From a checkpoint of a small self-supervised audio encoder (BEST-RQ): depths [8].
Rows from block 5 of a small self-supervised audio encoder (BEST-RQ), named by matrix and row number. Each number is 128 + 32 x the weight over its row's rms, rounded and kept within 0 to 255. All counts start at 0. Numbers have three digits each.
Before each channel's rows are labels from the 100 clips, of 14848, where the channel reaches its highest value: "strongest on" is what is common among them. Only what is clearly more common there than usual is listed. The data: chords played on synthesised instruments.
# conv: pointwise conv (model.blocks.5.conv.weight, 320x320x1), inputs 160-319

strongest on: plucked string-like; clipping; text has "clipped"
conv.178:144155121071099121140154119151108154127159102085065124142206104139100155147152117166148099125181031085126146088121112100115103126091115146091156130174130129061117085120125128119162141185146126105103081191122111109107161096128142153139161140114155151151057121131147130115174120142145158105165051140165110158197143197126096050117105121187127165171127153174186100135122150114150095105152111107144110109150129148109130115133124139146105179118118141129111078162106080106110132100105089

strongest on: the note F
conv.310:174122130079135096161132132111147136116138117148124077190158132117110198085206142109130124186093133118185115178117141093099157125110098193146095173146132119086133132094061112135156108145159127087106128138177091097167174084151163092107177139122122112082107126157137146118144132094099159142138131153145158126144128144116173106134110149175142113089144054142167080118136106161160047111120106115092133190147099150107130133138118118131096083112135099153123182139128121133108119055164122

strongest on: the note D; root: D
conv.260:065126136130083158162118119081071169168178182121218127137106064188117112136110110140124134126173156169129098144121167110113143158174120109133071104107058139046135138112109136118172151166139076092095201136118106076142148134111124089124177143142144152130109129126131144111137174130115125097109114184142150071174110100108133096142137165121137101140131102047138159149122091142144119150117038139116083141100145108111137135128073157160096063112074132106126125130164154129125101110142162

strongest on: the note G; marimba-like; root: C
conv.171:141149161117114169146137126083139127093132156123121099185080143095163158144111119156153090135135141106124170117157071120179090123075118109149059084128143118134157139092061121102171158156141138099130071107142090123070077118190108185108190138043106140062103139139127118084205174128145108089191138112100112129133104124108124152157144122108129131120129121119101187106118142091111150102116119033153131085201186084145120095081159110152191153120117129157159118160168129099098165177081156

strongest on: plucked string-like
conv.273:177125102135094080110190174125109107125101125135163108123109134102109189139170105135135132155096153101176159091132074105178152140121119172120104111111120126129114153094100106085128114124132126112102071141210144134095109114182149145127115110022104047091141176152112133138186119097086167087172128084127195106115132164129146174113109139132108130134158120148112097105173141141123098139142141068096138131203157123141117132101187133128106175174083099155140195164108147116123148113121099

strongest on: square lead
conv.140:180123134150124118128118156149140122142081132143154099082112113109137178122160126121082109113162120160120177090114149164097154142149152137092127101126142118107130147119178204065164197118154159113153134120121138112079085219140050170131182095152113120116159110141112166118105125167091104111192150047118149118072136163114130171157102094110104080082149063136124127099138086070071154085121081125125142125154123129106140115133154126076194139168126116097153138128094168074198149111147154

strongest on: vibraphone-like; root: C
conv.114:140119128157097095115147159154129114152149132145108079200128108161189169133160105133119181206073132120143167103112101115186044150128124173200098130111139111162144143128123040139137115159228162112104068114165069140099103078153211159107116117085135112160137195127131120139144055060119116122169214130118112097150123127135130190090123157167111146157194130158170150049146144155060109126180154057127144103173138117138098121123147099163109135126099089159114143136155138124060174112088147

strongest on: vibraphone-like
conv.277:146117138148075123135125180052086136112114108121125140099059154152106165135180105125153086102080120108116132092173101118155160149108147106081078068130077151168145112084089088151115121152156088119145112100139149180117103147125205161152083104122123187129115136131192094116085151111154148088149117125120120136092096054146142196145157129190104062128118084129161153118169076125150149103121145155135089142130145104155107130106201144162119114102126167110103157133161157112131133196097125

strongest on: the note F; marimba-like; vibraphone-like
conv.97:106134102144077148130132147107128149143156159119160086166134125170132149119105113153146083176150169145156145137137143110129154129162129086143071110110120126109139131065085106165149082143148121108097144088128059120105180054076133125134177176135072153133112128151121140110190155099145138084161160234095148121163091100150119116121140204216135128125084072136140147161131117134144107115119155129116117137155150150135110137147116119159161108120099131094077138140156115157105161127127140

strongest on: the note G
conv.80:096115110162068133088136162114144130161095151162148124143109041181173099122102122142153091152107189158132129165124161138145029186101045131234135107058143137098137146067111135133165186130162149136137172127097098137098111122131170103094193119151109143112201122092162180114101174098128057068166192131162123131127126151151120158071152101153110146114088072040112114057149087133080144130146082127142135133179129159148155128149129115104142136125107101139100100128104060111112172135111140

strongest on: square lead
conv.307:155171093160113142108160131131136119142110187094142088110075134120139143112079146130105101091175139151127136151099182154057139162096147094136096118117136115141129151103156193100147183139164135086121123135121134114100157178111000119143149064105134119076122092112148136186151136138116097113164156146105169077129163140155121206193084162108096140097134109103086144136089115068146146136139095104144122103141124153075147158153084136094170144173120113108158128133153134123161165095113127

strongest on: the note D; square lead; instrument: clarinet-like
conv.144:103140131109053168178150134022128089113154150123159096110132124118163158132155089122141055138138172173183110127111136108108205147111079134084118130106133104110196157103057156099131165106061140076124089160118087117117134136161101160104139121091071127067134131169161121083121152200145134080115142098121215128126096100116167146167167128154166093072114106055121152162164114190072158110076112143105110195095176120141148129125156045106115081153138122109143151160108114131145121110104100

strongest on: thin (high-pass)
conv.47:194102110101108094119119162101130100151169157085121135140067139085151164133169122163095019128131137156138149132153145155190136148126085158154073144134121117109180088114089126130151165167166090118155097112154105183077196093157096104108138114126043132072132160140160137105117154084180138089067115125135147147114121119156165178109135095156121135139043075022167123151111127146153154126127115120147108195152137093168179159087127099135098117052118140096086149189163131173114173111060154

strongest on: vibraphone-like
conv.299:155129069096102085100139124099125103152118112100152153131089147103157182147150135135125123131145137069144161111118106147140142155075147165103136083150143118164101157095127159182168156126156178115176070123119102140080121109112104142107193149111122124083181144143096194143172148142162177074170152096164152002148183094097117158126112125078155151109146118107126065127120085120093095134125055119158138166169099128136190123161207167073159166114116077153184151146086169156119209075120127

strongest on: mains hum
conv.139:147117155082140131081131175117115099111159131119105167145069173104172151131145120116156067128124115159100094150130145170183100145128137090145116119106107129156190080093132159083173134169132115153114133105079104082140109112130163132120217079152142197105171161136196102129131160115141121124164137173184079094102089099153132170117198126167172128134072115122145171167162116154142170175109100147154107152145192123147203147149167144116122114134122159117127152179162098175030156147105135

strongest on: text has "quiet"; harpsichord-like; thin (high-pass)
conv.232:201156072146143140116128165144150103191164095124160176086112118159136121065111113031117123079146183163189116110183155132152146163157153175121123104148129110160105163082131114086166131093143118102185085128106203156102163119128134111103134136161070145122212186114144142106097132138074169100114092135154193095149169150114099180045118142145132125158115059121157108163152124154114135190059115182058113182140109151134171186131110171073124113139154132119089155148087190211169139148086119

strongest on: arpeggio; playing: arpeggio up; marimba-like
conv.122:189167083178177130173103087125114165160155145115098114160108146131119088150098160153124123152148081131127173133097145110110151159150175185147114170129078162186087055121134111180192116134145103083085141148149072132096180108129131121139177144136122116094131116123130150153095186105129090067131136085128156118161162140167105132137117114089113059154159133107153129108131159149178114093103115104130107167117093168093158114179084117061148093023165106099129139106133147122158141072127132

strongest on: the note F; thin (high-pass); plucked string-like
conv.24:144143147083052096116184151142140137077165107115073069127136138073108183113186146091101103140160118177166088205116102132092140137097094136103142177164151101060183109114142177113163149142138165092118130134112106129085179147123116099132179124061143118084104139164151098127191153167120135108156095114171130134122155095133128168163150087129146168145081092064152086120113111151118100104088096123141131159137115133077158170107137146113088151166103107142164112145165087141120180048103137

strongest on: harpsichord-like
conv.35:189157051117080112129064113145116128191156113105143175063102145107140162135082132124130114135125142138147205132152144214137157109124100139108112138145145110041090123089128114147124134124132103101142092152135173128095174174105062143154119110131079134104150153130109132124122149144163188113119118105084145113154140150169070150130124113157101126152171133123102159144171130126108164131083133144131089152118084129131153159171136191057185139114040166000132112175113157168213182156103133

strongest on: piano-like; text has "muffled"; mains hum
conv.5:124113159150090183165114117133121130109078155149146111161107104111117136178127105255132111129166147093137141086150072106144146171148139152132157102110116117129095165112103128179157121165152140077135091151155134160129102117167125165166170157100157125162133111205152157159154148130128128111173136090103134127176115159088165146125111173093140118110122099145166182143123153115084103097139139091177162108150137106158152080084127150181160139130122034176149154081142152026138151157105133

strongest on: arpeggio; playing: arpeggio down
conv.76:121142131147136179130103130104107127089145140143076116124000168104131154113133156131102118183157081186127115143118146186149103208094155132154102149120107140170119096122159139148189114110057066183097121081124125093098188162104163074130183133164124199096144117175142112133106150083112081120138150128075127121118107125114156191136150124132110098174123129037164149128102184150201133138087061101143140112133090141107143158116091164117108120133179130132143111130173151154103132148122095

strongest on: mains hum
conv.19:153088148125138165125160148164108129134116133124111138139081144120158165118169113104176136157055131133142079203098143099108142121127127109145139093143078134178213111080128138128158152128132124138139108095066094156099149126144149131089142111093126131135190104144166137058145149122147116070095117158178122106166076084127148143089194122123188098119127072175090088134201141162077140092131082167116081207155162146154182136152172091068068111121149146122118131143106072126136140071109153

strongest on: square lead; harpsichord-like
conv.107:184124090135101118121105149121120103171122174145165119123063135133136151096140127113080065192152167174108141130110200162106120096164120143099080149123099091120105154043078153158166159121152145086125151120116151088044160170117071079124120067151144147082126116121155164117086168113155090072096111109137147085096151139166168170136119137156115112106094053088076102125157073118117125144147085134147119173126074120115135156160123131075143104147123180123147139146118111141171168089133135

strongest on: the note F
conv.158:123154102131137126101158171077137137116117101130180145119119109123123205126152115118145090110099146146218108213130108109080172149106102129149107113142141123094127142083094146179130170137161129094177116160108128124131171168059138154155185137096115150115157153195110146085168148163115153114130151139130163089181109150155167138139195133168111123146145072093155072092178088158156082115098125148111142147134121122108154177170154174055140104150103068102127157125083116144167170102127107

strongest on: playing: arpeggio up; text has "thin"; horn-like
conv.286:151056098180177128078138117173137133093095131106113151116152131070111101097114117116146115155141076206099069149134113151112099141129141081086152161089141120181154161125173123111154123110125168192185117087109110161076131122090126154086110079167173151122125078127143102133101148133162143124114120121084120134119161108072086034132136127146122150207044122136085103148156162143144159162108171118169137130086137141140134127128126146127146131108143103149148136113163148159082087122214114

strongest on: mains hum; marimba-like
conv.237:103125132122111117130122084155132156142103118113112144171165166167134120197136121182158106128154128043082175085120096128167099174138169115151149123161143167140127116104109138164172119192165121114095140158137084155094086120156145160133179188104160162121131111107149149141151149106188121107176114155143066162140127141138081144143112146112120151110161107147124159124072191062153159021173156111160128120191119153136157003143172124163189166124195166156096098123142081026096165161111134

strongest on: the note D; the note A; plucked string-like; root: D
conv.72:103111150148088133153143154134006175157140153118159126139094092161107143137142117135199160126124105086128114155134168107104147104142199116125133135098014188170138129131139144157126142114133092126113163126129143159114132125114142122145134095121175143127136126127126150155128107155129120113113126131129154059136088078121148163148172154137132080120148138140147138140142101135088135143136100148107079137091151132135120146202119129142092096114142107098140150120145121140162127114072164

strongest on: block; plucked string-like
conv.227:158127183104064102136101147000089117098161130079167055133216107081052158157159138167105096108162106155138156092124130137087108146058131133080124162112128112127135112084116127162122157150106103109106120215154145156072145142134126144138111102101146119158051160145176116141103219137122156102144102113114144132106147159105146200175122105161090154107082139061195152132066089155138111109143067080140088104045114117096086151087114088190094162123119168090083124121217087138153148109134140

strongest on: block; square lead
conv.294:106105120069147134179123114090103138135106136124117098171123134141139195166118179123118119123152147175104094136088132114125140156199112152100119120125130125122156163135204125176139109092081099106084039208116145061056104144155125092130136094153166156068134163148148170127136105141095133079178143147219132103154174179139141145102147125098120116159107127122169148169115166156119151108111166133092106116117144246161107100116153128131097148124072118121124143104116154102162150137073143

strongest on: clipping; text has "clipped"; thin (high-pass)
conv.120:109108095073179119109134136170140132138098130093083115131194152058143155125110103135154134159170082157151116135132130131137149119100053130104180146079137129138143116140168072108151137156132138190163127099150130189091146145166130110103125122123129152128105126120159082162092112113134200125047103110073139146120162147093121038116159129202124153176000121131109111176144200133140171111132175121118123108122138159133125126146119102139116121100120124130160151175146137129127149119151131

strongest on: rumble
conv.250:121062123103151123124154064170124128126067138116063149117157176130153142093135131111107083148167087129151114166025134112152137123103105101090194133086145102157108113120131130097121089168113112168079123155090099207161146192131144127129085144103161120129113072117125130156153116138124151131136132110102122132150140137134118111116161127122136129107087092171123090152174209143152159101195131095118137085112158186106160037136134130106148148119116163129139177108151038105130117125160129

strongest on: arpeggio; playing: arpeggio down; plucked string-like
conv.224:147152157095135108120131120141137169136138100071043144117045114132125092159142133147129065106182083125121146106153121105090131137158043147121160146210128159114153000115094164075149137163117100118135119130137151152104139133151109121155081179142115161118089115110153135110141161127135135119094092132157115161168139104121104084136106091150103131197069088057173085108022150135145098121131100125128120135110099102098132143126118145131165187112105162107117051164140106120140145130158089

strongest on: clipping; text has "clipped"; clarinet-like
conv.90:175159127127117118128123147067112119186142158114156162102056150096152150159132111152116097119135134119131139134129145169166131085056071166123092123141113125116156132128021122173132164106084129115153062136095115149058136105180126100150140115114151132087170146115149148173101138143193110116074158133115147091134123120160154255122146101109119123114142124059131141125135091164135138141126106129164095177130126065166159148140125118116107164129070112114122136167129101158146163111036139

strongest on: plucked string-like
conv.91:135109195151055145198078147126084138148172127143204112123109141135103158139146151136094132113089179163142142139158216106113069139158114117111075138128129128115176160089129106108136137070074079121102138178156183173071154151117110152140096137177097124143105123140154153044077197140126134074126091126113177071139100113121169172103135130177123102080138115068111178194117107176116147128100107190122103163055127139165132166128082101143101062128138163099064056146160106136210106132104163

strongest on: the note D; the note F; plucked string-like; root: A#
conv.21:171143120148101155124130119037161125181117088176171152042105059121129125103103106097112107124138181185195120148098149122098118123122108198147132152121154089109101177120059135120152084120076131144151069182140164110072168129112128097116112115125073100130166135145112100149115153169115158114103165109121179107169157175157144170123124114130127135107127150072176140150145112152127084159103096145118175160082122072121155156144076165099120089151137061122135118128114122132158130106115095

strongest on: the note F; the note C; plucked string-like
conv.31:090135173143105160123200156145135111057125102130156129116150109048094197140168106145137083109140151164225100140132079091128172149134129124096106080123145106094151148105139171081145152122103135126136084170133143129147141123131116155151166139061131092093137131205088093094219169151059155109139094109152175147161122124080148166145142142106155141143136072147128137138142106154057086130080142115102170127124169107165169165087162144150091146172127042154176144131128173129111166138096113

strongest on: strummed; clarinet-like; instrument: marimba-like
conv.318:061135105161126113132113162165125100153167126083064092103117133162164194167108172129111173125133137118101140117086160151144116134099233120124147141134143096117147178137164113162206142119115178139130215176133142206097128134161148145131150155120131135079115174143198156153150168141136109151077133162108105158098154084145108202120137120122118128052174151180125096118122141129088146119123088116127154105124133079098000143095121115163116160098102173137151164096146100136155131148123030

strongest on: clipping; text has "clipped"; mains hum
conv.133:097176126091148150147146174130099079114143129170099122100111181115195161192169176160093120149110120000198170097105123107105122123098132132158152172147110115153130084106103143163126124197197116130106131163133149207173110094106092146099129101141169136132134170174161192137142094120142100131106124118176173133126098119115135100115129146185151126205157111147184087153122213124172134103173118129135109089138091180145114125112113045110107135118110133123096111129093018099153181106101134

strongest on: clipping; text has "clipped"; clarinet-like
conv.110:186120116092128131137151119168112104125113128130067144142066142057144130104155138108099035168119066237152130138100161178199152158142142116152091158128153116095170030109107167119165124144078137120115070092120119111035140148104145126135200110091148159123164123155182117159141108173136134103176158116153143062114135123120130154170175134139149164089101159156154093178179132155150155118129117123160120133145137172124107134107131189119156131113150149103162096120161122100168160127135105

strongest on: block; square lead
conv.295:159107158132207125148118140104058127156138132106113101113153060097116113130115125124092070072139088108131137111077123133154127124192051140111085145122141095106164113131208126081000154134113147052133141119116158142179161127121112122137135112115132089128120121065154091139116166159168123160131072123137131153123136169119142126124131116090126148142107127142115132131116148139135120099126182087145075127130118131174068120080112134142154101114213094093109142103106101095161139140075133

strongest on: marimba-like
conv.288:161173111056195114116147088080123130159099161112179119146137161083103130141148098141098100111176151128110127083088092184136214127090081160082128122131092128076091097115086079106151124107123138091145128132120063093105139103141113045163188075100156117035120124125129125217182167140141180129144191141106098072134141174127134078198102136114093128110115068108152130123125125094167129114156000096127108136122121089073162067154143143164156181139125159082177150162151155117103126120171096

strongest on: plucked string-like; block
conv.242:113141143087108166124119140091133091116186140217190136136220166106173143128104152126113103129159253180136084179149171152100092191053119101181102142078127155047193147093096151105148107102096152130147160199097127077042127151118122147066144128142108157134154150152169170112156126137139096094119116137145168087112102153144138084103133121170164111157142077038106175133140148153185144137083100135151147156137152124136158163118143113083134083135101146141154107140125093159122179116172057

strongest on: strummed; marimba-like
conv.312:115152147128173119108115157000123149116099131121135109137107079162138170121084118117118147150134001139140132117070131158105104159099174110160145066128116136151129155104172164084126124092151086092136116140133118111089174139159098132125160120151128114105132130129130051124093157112132129120165153147142125028128139152077098105103085128130167149099075129059194127112094013100083134112102074105135104125146116099143137107116123090120114117148198151137113143146163128115135124102111077

strongest on: piano-like
conv.183:115115122171097159173059102109158139152119162124134111126120114130098195057121130126116123167125155154165168108155084160131124156133136172140072137115173140131112155108120131185128104122166117101112131141143113133168198133103148105142107154127055102158100110149159119136115124149111097116154148106069137135122116167175174147118103138154084110137142069117191166110120091162122130085086115071158135111167109132072135117091093201120124092042137087082105125086178128103152208163138135

strongest on: root: F#; marimba-like
conv.27:099106161106087123097143144099126121107158093118163140096134134082160196135100124106150106092143151159119080190141211114072158154093112041106112084128122129128203116109098234070139136140140127100128125113092144155114099205107093196155128136099135181085128112150183110121129158135108123116149054166155144103117108093117115160130177150155166130114133078098107191155130111101112156130138110220125108116156152130128135172125156140099150134175161155129164063162131111143111131129137144

strongest on: thin (high-pass); plucked string-like
conv.161:134105157120091094141133178130071144089150153137186124135066084152142158096169112113158160181084150183129108105117136142145127147137078139121117125121096138084139122096151143076155167112153122135136174134138152104086067170152120115127122069117156115099141170118123100168092151114110113137165150043127139107111109121151152160158148088121134112156148071083161153079181159158058166173128134091097092095126164159134134147146173109135117114135114128125182166160134130128121157137097160

strongest on: square lead
conv.66:081178169145152151083125109148118112124131079145188182136134128120195176124161152110175146098119172144176131112090055131162123124107128144224100139130150123103141144126160173059178127122164144110126121154094085072163097122176210149072199145146083156145158194137114114119160174139088144147206205148163120096166100103107099155137111130142196134085182105113166192108127105172144116141103070106101133088168162126166154111122203136124141140170140079107158114140147083120083143143121120

strongest on: mains hum
conv.167:159110169126139109168121103084134133095145169080134098193140116121080118076172116110106090176142113121079087166109121093134138124110177148125119154147125119132148113111158164118166122159145120086125119084128046157056134101140143097108175112107122146086050087107153122105140175107147110149136086149186099119099130135147143124170135099114167132136118098109142143103071085136149121104115127109155103157096134093070145096119093093177110103056134172163073137128230103133067107104103144

strongest on: thin (high-pass); marimba-like
conv.153:168159112114102103088197219127120140132110145143126117133097147137125135124109132095155116112171119159143104099159154135174131140154147145093119132106110161126125120090127157035161122074113106117110114134153200127135096132180095067133141092138185110070141180116121132180140152076018139142170120114146191125099160133128132176101121157140154140129120066158124130149147153148135129255101113106063130108163186134154143194126139134143127187170156129150163192219116181169120120145139139

strongest on: thin (high-pass); horn-like
conv.143:129114116178119150068173174073112132123054142130084143111109100095068178117128084145182070074129107155176115119151109103140131141138106092106145101096124135093119123081085147145124105122147075135157116133133172143099131123059154147235100101095150158136143128183135055138176163089089152103165114150070140110169116123140162172105185186173100145117116109113145122110191110107113115148125162120112168080159183089126100136126132213153154148153121082124107169127125169122129119203159113

strongest on: arpeggio; playing: arpeggio up; marimba-like
conv.89:177131132165100126119102158024125134169098146145116144095105172092108156166138160177108120164124136121127188073174103168152111142089064132135126160152113153074115133107041113154145086048079122142093103120169160134067143124069173127197079096163126158160111117154162121153113201097143129080136147113065101156152128147152149146124119163166067144138176137061155109092168137108169173124165094094173139116147106103117074116122129189146164165132101176090072130079169156136168141212157119

strongest on: rumble; vibraphone-like
conv.185:160108084178048180139126059148127139175120178053116133116088122123147111096066136094125093118154138132106089142108134092142132118064138132130112094096104134116151129075189195139212129159125117132131118110062046135161132079146110103109144109111080142073163050114148172116166129155155066120126119186166093133123153094151135197125144126088164114088113088159076156129122102108098172095141002111124099151163142135108200094136105133084125088117112133127115124136129074135105089092109146

strongest on: mains hum; clipping; text has "clipped"
conv.113:047128150160113163137180106152133113173137139168035145079134134139138160129146129126066162139096084087148108157068124083101086093133163130175153166149139129209142114133134131096145117221185092136068126112111069171054167122191186142104109167062129111082147164158186127164125066142161109095093115187171085133106120144140151101091130150091111137183177162154155170137091222120114126035193188169121145142155141163076151088105122082110088082128137170127069108135131061062120138108102145

strongest on: mains hum; root: G
conv.55:062148140123081110106125161116119151108132117115136080134119119165144154127140126133137118144101129120132127086130105114085119160107120078120078132134111144150160107077097050129157191159177146067146149142130066147162066086129143160129178121113078169122135085130154137126093172134140095116185232113088113142120045128161130154140203066119096128111131106180125164074132105066141195068153128091121103100092133148152127061143181073146128120111096153098093102070139102104090167139098147

strongest on: root: F#
conv.240:150083130141125198166120082091129116166132140083165106156139122119096154106138081136131081101173144164120083128142174078122146147097110105105094078142127128090144157078132186099139116147082091112115082145107162102099107131129081157153106158149117110106130065160151118101152156140144130118142054151168162099127147130089151147114098161092197130095084100050080167235105056102099151123121062202141129163140108106124158154113102127111143116181142146160103102144103202106155077117140115

strongest on: playing: arpeggio up; muffled (low-pass)
conv.150:150036125131086137165077101121108139113129126137141159145073123133113129144166086135156113150061160108098120160119129123110145135150143104120121112103097151164143121084128094205111131142127111074126166096093116156138160134081177141125132117111139150128122095144151145115061154121200105074116106113156081120115050080163144173127164133149125072137106092167135091104185096161087128060130114154156096163073090114157108138152157131136083071044161105115116128054177116096143142123128116

strongest on: strummed; clipping; text has "clipped"; saw pad
conv.126:169084131180092131106139123166109146119141106060140136088123163112127095047103134073136141140144113170112135151138109144145106187077110108097169144141135133163112140109194152120179093093086164161179135100121139198105177131104138121125124094147071182128121094144106111103135097100128122126125113108098121111158144120123094047133168081133099162221086120085110075106146162149155132121068141111137078133087129105112157137120101155121089143087136118142125137092157148217140161136085155

strongest on: thin (high-pass); plucked string-like; instrument: harpsichord-like
conv.109:131116117062118094133112120207113178148144137088103101119165079147091158114142130135151128159197065195128146083135109091120107210161130156117124135186148145098121162128159103110166135057050181097182052104089138113095121113111143129111128136123110132139090127092163138098094089135136119099157095099125128214159161107083034115116127074085077144179154132121139099134133146138099079124090188121144105097079122147118116137098101129146115152130153092118149121064130192112131185109113147

strongest on: rumble; mains hum
conv.246:157073103152119122097140106137129088164036168128141133172108107116138101129108055150155060137147132065043142080064113116184141127128095114118143077128079096116105158083085140115132071170146118084118072104148105156143078119160141109140123129086126132135149087102114113150142134064129124091138093111142089130098145135096116168101120173096134136109083087129111129092190149086111138101219117095144118120181148088123114032119136146152167167164129117178135148132104169069108112156117103

strongest on: strummed; marimba-like; instrument: plucked string-like
conv.315:134108097050054128102117116083096111135160113132083130082242127128139147080110160148127074133118113118094165163120134172141101166092130134140085127133123078097124114096089094076158143165152118108042087205147107060031124120146143139120143118126125182149136141125165135177142161122137141134188131134156120155106142180121110110092143119177122146110095179032131147121133084152148130116138104100160119108086160152101093110096131149122144141183144126097129134180116115151126170130205147

strongest on: pink noise
conv.52:152090048105136096057138148134142105185094084149160171108146167163172132134085116125127055157122149139132133125113148173102125130102126075088134128115100116094109161089108155146144139149164162122147121106106121129129169151064102110138124110201155206137236091126109142095122135116166150085110149178124110089136117110132105134115167167167119112135131064137099026117177119086116133129179156176165155153132097142163106116194136157092171153194136151137127124123099142143168168126162120

strongest on: marimba-like
conv.22:106093096160136083093087129145029174120141126079169149145128137136114109102120117137166098130131113164077123110130122197169112100092156123091152136051089165107096135123173090120162126058060109169143160072121120128173120159134105145127145075145159177109104126112074099157115166137124138142151146125047121128115105119165114132162152131164101081145045128136091142115136127124114136168087122108129060116098131098135105133191160129154138107087128158054157134162176143163137158123173151

strongest on: organ-like; marimba-like
conv.63:136086148073150128114127137133135121151105121112121162150163123173090144079171120101145097097095112126113100081155127110170143149071157122103104095142121123123115118096088087139147111128117089077114072122141174113124079110159229159154118147157134174131150134117203121091102156118120172107129124187147121093095125132115138111100133147161150135069158111091160201192161129124165125169124108203111108162110151138122160111117132159189103119151124158122053153152126185129087116189122128

strongest on: vibraphone-like
conv.255:144093146135075143154162150107126108111124115163147122140088143122161167092147137109119091082151155147118129111145166130174136124116126107119049042142123114102175150079094174022160152159127132104147133125147163100142018169187128179117133138105123147049135146120173126071163150103103123078182079118171157128101132092080102151110107129141187119052146073107078178159141078123120179130121058140121129127186167106157128124073172136117175147145109143173146116185127170103120110165102130

strongest on: rumble
conv.266:123041122115124165124088071151123131126122175151175156149106112113157130161155062164155099142103192128080105184119087143129121131119117095175145136084102126084164141093124163170143126162135127112108139116053048173135164104076147122115137112104166134151137073159135092146141140134232079106147114145148024154125095142145143138111160156126127115155128093159136124082177145135115149045154136111201117138168107094142166089119150139138129111040082086141114113076173129103104134132102140

strongest on: the note D; vibraphone-like
conv.261:173147146164089200115137122126127101193103225127111141143117099133047141090123135132120088153168155154125069168107153099081131126109152135150124158077106113171137145077131114145158138138101123124147084120087112142102202074083163063144152094165139132151150089152175106146130140115122084146109117189083117092157162146144186139087178176137095159142076066088164173155189132162111110147134115141135129178114152134099156160134017171178082077130123111141107171128168165161095139119098146

strongest on: square lead
conv.189:159139107156092130092142154150101103133136118157149147113143158177147139103119095107143151161103034105150131122110115131123153170149194163152103094152129126151128171255169131109158098107087073191124086129115129114140097155124140110104151118135105139221139127136110156109143171125141085255192164148166131140118122122096154136145131121095135091092119218046130097123131155120142103125123133142150150110126126189090127105096127139129110097124143138154098166118112100106137145111154132

strongest on: thin (high-pass); clipping; text has "clipped"; rumble
conv.82:141137100075131112144190173122138073129126162096156093150094084117156067149082049148120133179137199116126143138126107132131173103120118131058172136127105065142137088140140144114162150184163126126141117154139152182087131135163112063133135078070118132081164141109099141151117143089146131107033134123124160082058157103138087098133148111183098127193079124097092112118139163120144140116131176088138092108115150057117110136068129151161095132167146120146150173161097148137112155119090139

strongest on: marimba-like
conv.160:164146134103149147151094108067098127094184096156117146129197161133132103153125146129089098128115066032146146140134161103166100167065104174184136149169108137126112118108035084136143081156157075133098163146145115145213163100130148103109172157146115115088119092066167148105120123089151100072093095112145151105174097107151083090096119101146155063119108115205127058198140149157153132123127149126135123184134070134154146121131105071080120093051144132115006087164141010147124144104102155